config.yaml
dataset: "simulated sounds of rotating machines with and without faults"
spec_augment: false
objective: "edm"
num_classes: 3
cond_dropout: 0.2
hidden_act: "gelu"
learning_rate: 0.0021
batch_size: 256
warmup_steps: 1140
Rows from block 8 of a small class-conditioned spectrogram diffusion model, named by matrix and row number. Rows with one number belong to one neuron. Each number is 500 + 40 x the weight over its row's rms, rounded and kept within 0 to 999. All counts start at 0. Numbers have three digits each.
After each neuron's rows are labels from the 100 clips, of 14848 (inputs lightly noised), where the neuron reaches its highest value: "responds to" is what is common among them. Only what is clearly more common there than usual is listed. The data: simulated sounds of rotating machines with and without faults.
# fc1: MLP up (model.blocks.8.mlp.fc1.weight, 480x160), inputs 54-107
# fc2: MLP down (model.blocks.8.mlp.fc2.weight, 160x480, transposed), outputs 54-107

fc1.141:554482472493489468503484513501502597518498491479529471442488613492542450488534496482530543462477516350497544468518493511472464482475516515506497479513496494460539
fc2.141:515458525484512508526530477486491611479499512444510449507467507513454610492476544481433519527509510314547552452476466462466477539492494507496513471459470507475471
responds to: rattle

fc1.22:491568528548511449493490524473501495563492530502511572513547483554549524448446521462530490456462460486572506544500571480514460465503539543519494500533515491448301
fc2.22:515559558475439504518508498491498487447526462538507526538582489447545476517485491513461446524458511493561513543534527453493468602520526542541478445493518477467415
responds to: reverberation; text has "room"; text has "reverberant"

fc1.208:497541538482534517424542517461472521528517499529415489420453512498517468503486495529478466550509490486522593515504518571571488478506538476495490508444494559508560
fc2.208:514450537455504480525508482501402523541500514520379557464544486500490518514498466509562553494531519532502607487521475445440512536484507452498538494461519414509502
responds to: rattle

fc1.32:584521529515481434516506452495511522516535534489478435532596506547488476491489565441499504496513420527567507558458547518521511461456554501465502567475469464533547
fc2.32:438496422432482448508496430495471502548535441498533451516602495458515541534505420481457491493520589480535508517447513472505491522488470514459519595486539447488510
responds to: thin (high-pass)

fc1.203:464491565484514486424558561468513458511435504588500437486464507515525485558534535445537489439542527483491487467490566524491517514461518517435505536523487493425399
fc2.203:438508550461487528523548442538521481527568473540491556506544513526478482552448531589447474446482517514495492523512415479496501467574497509587476477511498522391516
responds to: conveyor

fc1.251:456502494472546451503500545468528494517499483512500537535511488568592479511468444461580546425488514559570516576521467513563487489530526523472504521515504463469523
fc2.251:545462484508481461509503497444496505564481487514491551547530498460590503509518549456559469573491471501538553515539419456525495569557443506456481514500501411546489
responds to: thin (high-pass); turbine

fc1.349:487501523482540482461497499509524528493516484511572515537521480522469546549478518496567432503535531466575538516539524438537510552504633404508546528558534483510566
fc2.349:438503506480531524492492514512498498462514416533534474451525440540528445536547509518481436477494522510424594506437456539505564492511569326464482520578498503552531
responds to: rattle

fc1.374:501508555475499470476496506470519518512510495493637506463453501514503564494540528526530457557502498467515500513496560543520499468515504474505531513486504526454474
fc2.374:479489581479498508509499481544482524490501507514609506494557469511466457467472528452460443541450534515545457496549490482521502553506511439532450446502497521448499
responds to: reverberation; text has "room"; text has "reverberant"; gearbox

fc1.51:571543479501514561482522495516485503562446528534485497468508501544493443542512520531517524503519510523525622452564529475508585498498567545527491453473531534579583
fc2.51:581555450491566505492462515459503451396562542480479513451478494435560535508492474590470562506518478500430551535495564528496515487472512534569508488470477543583481
responds to: speed: medium; turbine

fc1.267:481526507502528492491521482511462533480481526522476531445497537480549524490524537530477453483477497505481535467496500532489495508470549521507542520535480534514549
fc2.267:442483493513562527512554527498477486492469502519473487530533449488504493465506492496547504514511468543546532505567484491485503495490481518493483530527366461524495
responds to: speeding up; piston engine

fc1.167:473519540484498528512523530517489475506477479509514542535512477515532361498553545499520472531525519454498494526482529534503505531512509524490527552492556518468403
fc2.167:540509497435471559506533484504531406514441471512548531536519458514478566438489500483501484477504454448508469425511516460479464479520490482503458479540497475447499
responds to: speed: slow; compressor; imbalance

fc1.55:531550516472535514364515517516524505499546520548482465468517419494431482507487515534494546536500551442496537544538541511544564469489543439522509512496446499551509
fc2.55:470480496508490469639485515523462527493492492512445517484497360475574498517534465512543482517496560429491443497514494504474510522520573488519513497466467523536511
responds to: state: normal; text has "fault"; conveyor; machine: piston engine

fc1.192:556515451519476471538530488542498511517470539500550528461522509504520390519541550459580579434483494473458512524542467507460476491531505482518489503574390504460550
fc2.192:557442475531527451473492488472457517506494544539537516402450439497533596499458481481449544491485543501510585503511528525479522560484487529513571551437516495532479
responds to: electric motor; gearbox

fc1.78:498599565520471547563421434462535504493493458468509590536533510504474509487521511502525567539414505492480525566554567531522504511549467460585525521488477504479495
fc2.78:481410568514468476493385586534503514471519432463506429510471508499521497467492513507485556555592521484536506426436436490474513475464495479427458480479500497463552
responds to: compressor; piston engine

fc1.157:454512501513524472538520535493504549530506497534509500549485574531555472521500498508524481478492477534505532534481468506522459467486532462499500513559396530475700
fc2.157:509483516483470517547485533557463475513539498471504467536531437479483565499498463469505448525516527562522538524505492452489502568518492528481506507485551504466540
responds to: fan; pump

fc1.390:583486459492547487560505512546574476509540474526604512587509480525549506461513496499532506476488464456514514492498516509499467543527429518542540503528517524453649
fc2.390:578538449513479554525472488503551513498545459501556559456508551505480414499562462493480490453501448575511523566453530526501443513523503514471442545537470495427508
responds to: electric motor

fc1.9:531489489481512550463502482518505397481423509493565505432533489523517663486539539523461479490506512534512479425518519504484554524530512552494529521521549492526469
fc2.9:473503556499485478484540515493484488474548500524445467456503444488485378509473475478520488538502507596479417542482502487473537448454578496474517487477495485505502
responds to: speed: fast; piston engine

fc1.50:526507565530474544517447460489496492486483532526439508481527492529462480409574502541423447495520491490519501498507548554544514478509393573482510544449542509564433
fc2.50:559486497550522495485510558508483446484477497498528478511526506457484540517457494512527592538516557511596487560536506489586504483457416523447522498435497500471507
responds to: gearbox; piston engine

fc1.230:533485467508489515586520485516556478483532476451552527515460528471508522486582500464527467505474490450487475507486551585481440509535394603522498479460508518436544
fc2.230:490529486457460452414494523481494450475510517490518481565485578493474522520452485502565485541556500551557452505556487477530500495453434529521502538486511536422498
responds to: electric motor; compressor

fc1.340:512506524499522489465517506452491515513496490513460476434495449504477565505445552509504483523551492311484516479538524541567529476493511464503501545529483527549671
fc2.340:457474532469471490613490464517442555516515493497432476446538431480554444530511528528486466540480537451454486477527469460440537573546562599507521495452504481539495
responds to: conveyor; speed: slow; rattle

fc1.429:516497508476582513458452475522481450481451509541529507444521522522557470487470489569501529474497479445509545464529511509490547477511526541503507533554501448534431
fc2.429:523503484463544524496425548485462476486498500537504507511485479507472543480566447470507464465497467495481556468502506481476540554483509518512521485530541557563495
responds to: pump

fc1.243:479471470505499461501500529537506411518399489513538518560485511504573475506490496487455545493490471496479499457511483483486521510481455493520554516598597522457431
fc2.243:485527481478521469528503452464501428484573500513532502526451548506450524499489513472550497506517477425513512564480510518504562479482484456511507510587367511531502
responds to: imbalance; electric motor

fc1.13:516513553496497531426524520498476514505538506549559466426471455517450565501532507507480491523482503511511557436528541431510586505476599453511476492485393496544525
fc2.13:533496466505525513419469495524517600493508502464477507512509453489517460474564468496495517467507503473495545514499459521499515550522476457491481507458605489578510
responds to: pump; conveyor

fc1.469:559490493426489569490485488469533576473451620480486506546597547558508515474565496552533478506516483461522491510494532604495538524572538533542493528483496470524546
fc2.469:460483529562511566505497502458456520526454389507477456505571531527494496560532536520538557498468548483524467525509516597498486491525517490531446512468540507468586
responds to: electric motor; squeal

fc1.253:459532536498462525546536502463480425539480509528526482560473619483492482482478484491469498504482510443499497476472529526501514451501509457472467534472472523503557
fc2.253:491499523504466534440553447504482473532497505520418471606518554498481524468497529516479554546492510416507499470562506457482474519500502468463531444494526493453489
responds to: piston engine; imbalance

fc1.385:494518538502517567467512438466454527476486552462531505492553489490468483492498496543512504519479509496480513379513533544538507445492545410539426520478462495527503
fc2.385:511492534473483452544479584485408588460517536490539490491482464459480504474459488466547459516541509515544513658529504473532499558497558407507574477504542550523512
responds to: air leak; piston engine

fc1.454:521471528507440485555510527513508502538490524521477501499484581537495449508518509497480536528533524497463414483481493532475468561505597496551556522521379509450558
fc2.454:502525486558459507390501552445484541476553504501478436596465498461507542504491478529406491462483566508447521491479514521505485545484477466465551460488516534477523
responds to: speeding up; turbine

fc1.261:461509511506516517538514545476493466514520463546503481581477479543535525481498510479466533458441473524478511490446477523493456524495461389504502524582418523449722
fc2.261:482497526476476500512488493504521482509538502509536475612526344507457436488516517453481492533473497562561545520484488470538483532531469438480486453589569489470491
responds to: reverberation; text has "room"; text has "reverberant"; speeding up

fc1.31:539495497510478510601449520502522504516502525543626497494472545530467464571512485492587532491501498542514479490544508456487476494507525410498493490504563518463516
fc2.31:491553458537505503495498510492553488463450430468566528509469558514555565468547495501506491509445554450466442457512534543537526492548464451495480549500393598483450
responds to: slowing down

fc1.334:505517514449536528556475570527511577576551474453524514445494477579531510526508550536524574531497469492525520517515557503505528542483520481518513487424513468464496
fc2.334:486491520568484537499551531528473510447406534517510548427496522463518470498429494498525484535467543495548430516506565538493470420475541437516537491482483477498505
responds to: thin (high-pass); speed: fast

fc1.185:584506507503462545515467465586452504544604491504492474524514499510466496461494495522464492493522453516529514529488501510550497453560522512506470513472517497592544
fc2.185:414515446465524550508508448567573529522584479466513498510517520511471508557515480542432506480533510496506536486485459476529502492590474520518450532530480484428492
responds to: thin (high-pass)

fc1.402:549548550508419541498479428510448502528445533494533542463476473508472461473528489521536483541502529511497515481529548533513514456499566556550497517413554487450606
fc2.402:446466502526546551453483520550507521493507496480528413538504459569410448445557504506444505460521489514465476413536546525497446521515527513514462458553579572451514
responds to: speed: medium; speeding up; turbine

fc1.143:519522492513461468543501524507502522508509515511502506489505642474494458517505495522502541520508474515491537505496516505515528486517459472507462483404315508510770
fc2.143:511506553448530415454446547492469509463471471506463509464541499491493517439476498447607436530549476538539484502551480440477480479503479483520453500483423519458467
responds to: speeding up; gearbox

fc1.445:509513477540494498579581565478416511528495509497520544505484527429497431536523542552551423522541580564466509483423473494507526434518521487542501508454535553467497
fc2.445:528470543501503498496466558425564468513531495555480537512469494561520515473499481583489579470529415485411485451414425444479423503498538520507540493436460494544475
responds to: turbine

fc1.328:486521509546517486542476556521542506559509518524454467570482507557549588500501521489496495479559526437536499514479500525476510475528508412499501545485569510489426
fc2.328:466477421461503482456481535486490442485542502522435496550506525467557395502579476520511535515585495514503491480552511564482505538511524388509530534499435496556545
responds to: quiet level; compressor; grinding

fc1.396:474522494473514498432550549502468433519465500539454477541493427498512602488533505517474488510466552552508507489466488535502532450499488508483474523506519519538475
fc2.396:469449461459551477580555450501489437539505475527476540554533392514495354494565522516486506514534494573502546472504468475454530537504525472482491513545584462556464
responds to: speed: medium; text has "speed"; pump

fc1.273:491437511490491529536486451558532484449523489524486477456497496500497552487518485468467497487513509471539506471524480473500510632528487534495523509626596462498671
fc2.273:498523453506486470472510547469473529478503488497378519514511505485520561529512468476590464524531501512518556527524509510456516465495497538464510575504504452536526
responds to: slowing down; gearbox

fc1.198:534498514496487534476475485515510577524530508486576497429493510525529366496522499502526495507520475478485537510510533495493507559509519609505528504516487512486528
fc2.198:534491526522522480518480499468490606484461522494527494415476625516469568514478542483477534518513492505503530488467501489513488475477493526511468476497498473468495
responds to: pump; piston engine

fc1.327:520516534508481557400512461505448547459506557465527546512563479494542533505587562516517498525517554511495500381501523575461501488524547488554429532495551494518491
fc2.327:544525492513493459712495537522489593522503496456540534481463462503468447500487471481495518518480540419512514559468470472513501555478558480522528498456473512551491
responds to: reverberation; text has "room"; text has "reverberant"; conveyor

fc1.338:535473476532506452519506424496436518472597515529508467496544474473470506514514404549496483481548539508442488523505449514540531539557522493513465528443531524571371
fc2.338:490468534484477436509514412495614507569574492464487451484520526582465489522483614544509573535512461510441504523461415520528490473548505503496435487535509526425497
responds to: thin (high-pass)

fc1.407:524523502510500534476522535494544477560496498520537424432487476518469495549472490495509489529546551459538508499562515486562530499529510482497485516514494519525422
fc2.407:525485493493516493551471454495527478530483495512525520496487390516517517538547496494475508513481529517480502458461521526482506508521483458495494519526276505482481
responds to: reverberation; text has "room"; text has "reverberant"; compressor

fc1.322:499526507526540470519534528467556530496528531520465501553530500528512477544472506550508554535508467516512459559489502509538463490518534495515535497484311544484388
fc2.322:463506439516542551525571443481502427517481486497484498552500528486476515529505502523522535487512457466483506467520516494500502495487475584510514529520747470522519
responds to: speeding up; text has "room"; text has "reverberant"

fc1.124:515468529480471473539551513506503503546486531516510482532496613514523566505474495482503506486531517477566556474498482492489535468516599431489418507571502496518398
fc2.124:483530495509470511488572491489516491504527525484487502544468618483469442493514508471493509529492514420498518516469512506514524506479540379477511488547444491519508
responds to: pump

fc1.6:524551487520544455489513515560471479457550437549494489467492485466483519520481531470530545557594621510511529531509508469540499537578467472482482443472499534509565
fc2.6:524466496512538585495547507440468489498447441547482541500540509483506491519541540533492551550405594488519524475480488546428472451447493511542491549495503466490532
responds to: state: normal; text has "fault"; compressor

fc1.7:595482528477440491560532494503515421531534457499511532570482593466472516491544506549501509524514541480461442478456489529481452517469493508505496521483504523449579
fc2.7:494494527521487543423515483514488489506474501468423507518488632505463550458501498497580520488512513535505442501571530473490492458498459444474537491445578493505485
responds to: state: normal; piston engine

fc1.365:454433416551547499526515516544477525486541497481460515533555500438454509577527491525492534515545529478515511437506478445508564574505477509585520449542500499503501
fc2.365:585481471496493445521464510475561418482556524517432520514496460556511476448566471545532554455531463475470548517465506537544513461507437587561488552523559563602476
responds to: turbine

fc1.150:513539499483531548560474500478550477506539514498511495495559491521465450485490495518480452530510526410499492559475546569521493498536450501503515544464500508556775
fc2.150:480512500538403556445494536476491439511540510549470490489513563519517531464548495482550472485457445432527485562478465503484516506506496513472451441541604492546555
responds to: piston engine

fc1.293:522514506488499527476480476497463626448517559461537564517566458496596518477608557517515527509462535515503502430514505556433493513537546489539441517507554481494406
fc2.293:470478497511488460585511539481463604477493540447543512493457450479389512487463524485526506514533508524520507585476503459548483516440571490504574490541497496532510
responds to: air leak; electric motor

fc1.96:580512531517480513575501487556480467506479500527467481539515519479541472460592556482513499514477526557484606505571536588504493534568477559543564518577534518511486
fc2.96:550561484480480509429538559475472435531559434517448469563529486494488494479502519539521523480542501534532619541492515502471457440460460506491457483588505468479495
responds to: speeding up; gearbox

fc1.169:488580468544559496520502496560456561518498493511478464443508490492432471583547492477494539506521583514515464500508544527549497509453527501550478519409494510560379
fc2.169:596562594489402485535516508567521464471484550487452447438496481477505496475477511455513468530477456521515456507504528499533548525436513531529489487431535522489546
responds to: gearbox; piston engine

fc1.5:497542485478537480452534530477521426523530477517555479493515479508495505541477504508499467541506509503542546506537510523587490480510485462540483510541715552523525
fc2.5:493499503499502514567494500546472452516507515480495542549529544500506493477515490527511489498507528430502587497523493510511491542520465465527531499517369508519520
responds to: imbalance; pump

fc1.292:553564477502527514482491512520527521535524485514605491476482524511531488493511543503537538490503500626501521460528509504523464520513532544565536508521545544443458
fc2.292:478463507512541437524442510513475579537452529523513550427467525533479531537533506482522512500521504574509551484475523528502511531501535424524494534500437516553496
responds to: state: faulty; electric motor; imbalance

fc1.342:479534527455488491555545544509487409519461492532537514419484578518490425518476484506497497486477489631541473474535515501541506491527525443488492539516481518483584
fc2.342:483515570452491498497493511528466528489503465505502526390585475483534465500511471485520440484504514465490539517501478520490498524530527444496482518492549448476511
responds to: bearing knock; gearbox

fc1.43:475492561480468453526541523499483518534508496553481414516502528516508522548534557454517438457542463515464512495462601521510511525444505471425521560500494492430412
fc2.43:495504423537542458505435509478529514485477501454515396479494538514472512456559466445501563533532518495483513484444618543501478506410516481406514551534527493576450
responds to: fan

fc1.398:528536533494545544519485512484475595516527509553505478608488426544522495483503513498532546521535533312482582500503518526519514509477480440508495532504415506480524
fc2.398:442493516494474468474496507484437546453510544481420456556504405486506575512465524528505513526510573411532496554569509520558554491509519476482565475506505551551496
responds to: conveyor; compressor; thin (high-pass)

fc1.443:586492489528516431573523524498571540532556453487537469492495508504562493450551511510559530471530504478499479518522496542526395519520450475564521504487405558386540
fc2.443:425495544510462523329520491515489456532455529517429480615502508515538571502506522491518490510482515536509464421561519525506494468506459444525528462491595515496474
responds to: bearing knock; piston engine

fc1.27:465524460537507483455507479445529469472485523463523562447523490550563468498509427517516527518451574495532470509569407481557509539562529500559502475508497494483450
fc2.27:452494472508521534493478526549503487458510515485522448478478508544408493489496410495447521486534559506468504462462589503431510456433516496480486488515511538475453
responds to: conveyor

fc1.283:496525551500494540460515554486504503524500507523504533452484494526476485550470522549522509543522482577487546495555551506558532497493522406568520525484497524507690
fc2.283:546465518479483455521453497486516492519561506524526468432493509551528500548561488446483528525479544575495498499411450529472566504496545432437464486458484515542480
responds to: pump

fc1.182:430510576586484541484506476478491540466470518543484494496481535483555513463552524484452454492511497453519493431477468500476478525518509445528504543561497497486557
fc2.182:503489491547463560503484485520531366489507494565529553471539460479560460499513480529488512466484520518483502553474528534519453530506470411501543535557527497479513
responds to: conveyor; reverberation; text has "room"; text has "reverberant"

fc1.101:513511475549478499418523525512506525561527573503492465485499515482517473550488500485515605545516508481453521508496483496493510489523503553541485483489477505473472
fc2.101:516511456546500465554526495495489445518521554502516488484470495504537583523432506525523501483483535511487493519542536481536491518511437597501524496483538519528477
responds to: conveyor; piston engine

fc1.49:535458545538523514545597500518542528551530513539469486596492489431491488537485518488443490508509531502568531507528459477436477507512480477516501503508445512435552
fc2.49:544550558517504502507631507460540538562468519525470530575505500432521503532521511541591476497505510502422520479482532532535461489499537512516497501485485499418465
responds to: compressor; piston engine

fc1.246:517476508487517539470482490522542563505480547507472503558557530549470483556447497506468547514496465457530536501529505490543545511478551459470566532542552466527491
fc2.246:498527472436543488414498446502505531508499508487397497624484520501506521508567494510518507518538496538497538441543506500496522515543418366505487507520570529517453
responds to: state: faulty; pump; rattle; grinding

fc1.95:536499518466440558463522494541474467548527487538529418465465482518460513528579515542405420524509525434429534404518567512528572558520461499523520482508515555514417
fc2.95:505507511486416449497521514482453489546457489546488586487520524495538508530428506457611440494494513469591491607500437506519566438496457464482529554488498457480510
responds to: gearbox; rattle

fc1.325:506538577594500536434529482466477530483515554569441517437501502491480508490489513546517525509518538436467495474528430471497465460514584468537472514495482539481388
fc2.325:517463533585513465545531505487504490499454560578456514441488476505561441492511497449483505497474525452465528480484533500480492548443560495462546506490549441541467
responds to: pump

fc1.238:524591504508527456514488500578464516550508554479508515484538508502530508491475534518470475532527428521597508566488586504522474478501525509476490523476513461505376
fc2.238:492568490485472433518507494573524521495488442514503508493526498520519495520469485507448554469520571509584504555470582471505540502481502490478479496490531450525354
responds to: compressor; thin (high-pass)

fc1.193:479574523486571500466459507512490490462521454505491547436482446473543529486553547536508460484456546499490496511550527529455534500521429473485459523460513495532568
fc2.193:460447543465550509503436480496517482457540455510457445493515507528441504478459552478538453474564525506551481508429496476541529516490469484525519462500519514458488
responds to: compressor; speed: fast; state: normal

fc1.127:481542508480562433486489555536482438569514403545471576459455496491520503533493565551518504504543540519512488494490478514479502549450454496508456458472480483523447
fc2.127:475471511478592584518471445486483481541492397531448441504568494512482502539548569456509498520454528482520500532506535499518520465527443496514549532491503518511480
responds to: compressor; piston engine

fc1.415:517521512486507551460511489489444528460496532467504524554563464502513504504553544504506536531508556485509498388522525554492528469539524429502413525482534474552545
fc2.415:492475516477504461596510541482414619439456522503526490511449467500449514510455508451520501505524482449509485573500541469543511509455554381519595522517499551549482
responds to: air leak; piston engine

fc1.115:552515513503507579479505395544497546490522500527585487396502554516535473449538502503542481497566517528479612508475474500456520543484519547475505423478447495555531
fc2.115:561485562514505525565467499514514530468485472495516495434513631548449513460466554443499546508483527494545523575470461507499520454467484562524425451496597517454498
responds to: speed: slow; pump

fc1.341:575519555513498528480511512446491536512491527518537530421509475519395459542531542486561544533539523547537447520526527535528502415485627494520499545371527513524484
fc2.341:519409524522436517532531534494428457547510529460557479450491470518511530468436478512507441478538587523455447501510462460421464531462554514457542527423478487436573
responds to: text has "speed"; speed: medium; turbine

fc1.463:525568493472563489467478506562573469444478487531479523513509483457488525510517534494531478486498513502452484525502530528480526526611476457492417475462491475548550
fc2.463:524434510461564542524494494420576499481520489515500467516511497474480482529502527501451487493499476497545486461508457466497533484417509509515580499482495520520452
responds to: compressor; state: normal; speed: fast

fc1.294:531523483533501623499508456531495491460487531509545567615539550446503500472577525518504486506478548502504442494452494501467514524514451596529481527431523480570564
fc2.294:545454477534514408561497569437445457488565570492552405615469532479507466465412491510499531546489562475490453510537494498530516453476481567497529503456562514554507
responds to: speed: fast; electric motor

fc1.364:498508508546511538454448433525468588524498530506474449392456417477507507473477492460482483471540477470465560479507501480498517501498469658469517504485532482534471
fc2.364:481544496498488453565495483517470563466476473517483518428506413478559442546538483509499473501484474493497517513490517518518513504533535655509492520495503507520477
responds to: rattle; compressor

fc1.371:505471504499561477541524508534509536532563504528538486512444357479442571538468502486513471536493485587552463525498530473559494482482523470510492510472550490497482
fc2.371:447519483479498497438500478488524549528506460477453491551532289489537433527554509526511519508491454616477448451513505495477465501535524451481486514500345490479506
responds to: imbalance

fc1.348:566494534500511485519477485488520511516479543502555508463503573486536552498563518536462477514512496514475511445485502506470508518503526579536514492527586523477484
fc2.348:511510468502489435549516497438489544485560531461505498468486544553423511486479487484499560486527518566494576548475478441517534529462540585487488516516503478526430
responds to: pump

fc1.130:505496567576457517536535466471453471457545541542487503471480527444475503488536498517541461559591546555470432484472432506474483548558519504532473500475517547501569
fc2.130:505560518522481476463496517521474489429389437537477570523522509462538446482472473468480442514410546484546505487585569484514464502462515494487535509498499457527461
responds to: imbalance; electric motor

fc1.216:418487480474574438543502547459526544469489492491501537479513515559626515539506470472577535458505516551525499531523457487506507606499509484461529520531510452433518
fc2.216:593472548489452424482520483417474535562450504503505516508517507474571474488485575446580481577473474504498515510512437478484494563511497472460502487460501426555494
responds to: thin (high-pass)

fc1.262:497543496484546476540451506561521515496497543472513506468531505575607519494471533523470506503485412509570539499545528454514518550502502498456528544543565406464516
fc2.262:509567452506465477498551476505528529500457467510490518502499512447595516545475510553455546492484549498533452519477551495533505470489525503462504522479429444545433
responds to: fan; thin (high-pass)

fc1.158:484510502508500475525532570528547503506509508526527519584517607560529369557513534512536542540489470385536523536536514477533514530503511443522545522585571490468448
fc2.158:434533539493494531408514467514522521512457518482484504596498539507433648524440518495484490521481526361527488491505517511544490441503441426512505486554459513438505
responds to: speed: medium; compressor; piston engine

fc1.164:482499516567501502481484504467499557525519556501480507359511502497556519514551483526493474420511482432532483469574491524453508474520424424507478484468449520564439
fc2.164:443517498580496487550437525550473507461544540479456447471465497507474539469452481496524493430486492423515477589502540518554513541505389537504535497495536525603517
responds to: piston engine

fc1.295:495480562522443527516532509426539544536521497527523558555515485533522530460433554526581527484504459555459509569490518519437473423488515528524502506509533532454562
fc2.295:476468522486566522505510477410480508461490510504525529495555474504428451528468493503509505574480526482436542495513530453386473459452472496563461394541495500498399
responds to: speed: slow; turbine

fc1.268:500513494447486577483488551536558449582459457483519547521446532548485475498506581476475498512455489504573565460530571538514514451468487527548550465581492514502477
fc2.268:507498484453423458528495492463529457552557467454490498554567500483576524493503505551543468529545493489443553518504431460475491569554489512470466555549512456511505
responds to: fan; pump

fc1.183:531531544507480546527504492508457498502579478503500487524500489552520518482534538486503532474526499579519459548493489524556489522547508525473489554443577501508554
fc2.183:535521458467494525543486503538513500497578525430557485531476489412535548505452508509495519567488554534508547551510451504564546472531454507512479524504553520524557
responds to: electric motor

fc1.142:478522531506531499474546472505489513493519546529489527448482547530482504477536510511482489523507526475489507479475520529497515497516593479514496500492603524523495
fc2.142:453520477492555548500527476502510477495466489505478527508523382481506513499524473499528503509499458549545505495533519532499499487503468487508486547529222495496501
responds to: speeding up; gearbox

fc1.271:525551494484530538480479461511488442508525491480568567528534382553519341483553529518518510498531504438473500537502543551513497548504404696496559546486435525486485
fc2.271:477518506523470515453520527476495400486512458530550486543524373498470697468498514519504453498500449450506456512490502502517425444469404588512467489556552491438525
responds to: imbalance

fc1.442:521517507500486522517471479552474559524548531513442491520498552515471522520516479490457488500491546544517496496467490499525510613539518478533499496484459472528782
fc2.442:428435529469504555527517480457492481615461442470548538546579500510441419509527514504508440490476513479500473437536478441457416506544481509517509475511488447467487
responds to: speeding up; gearbox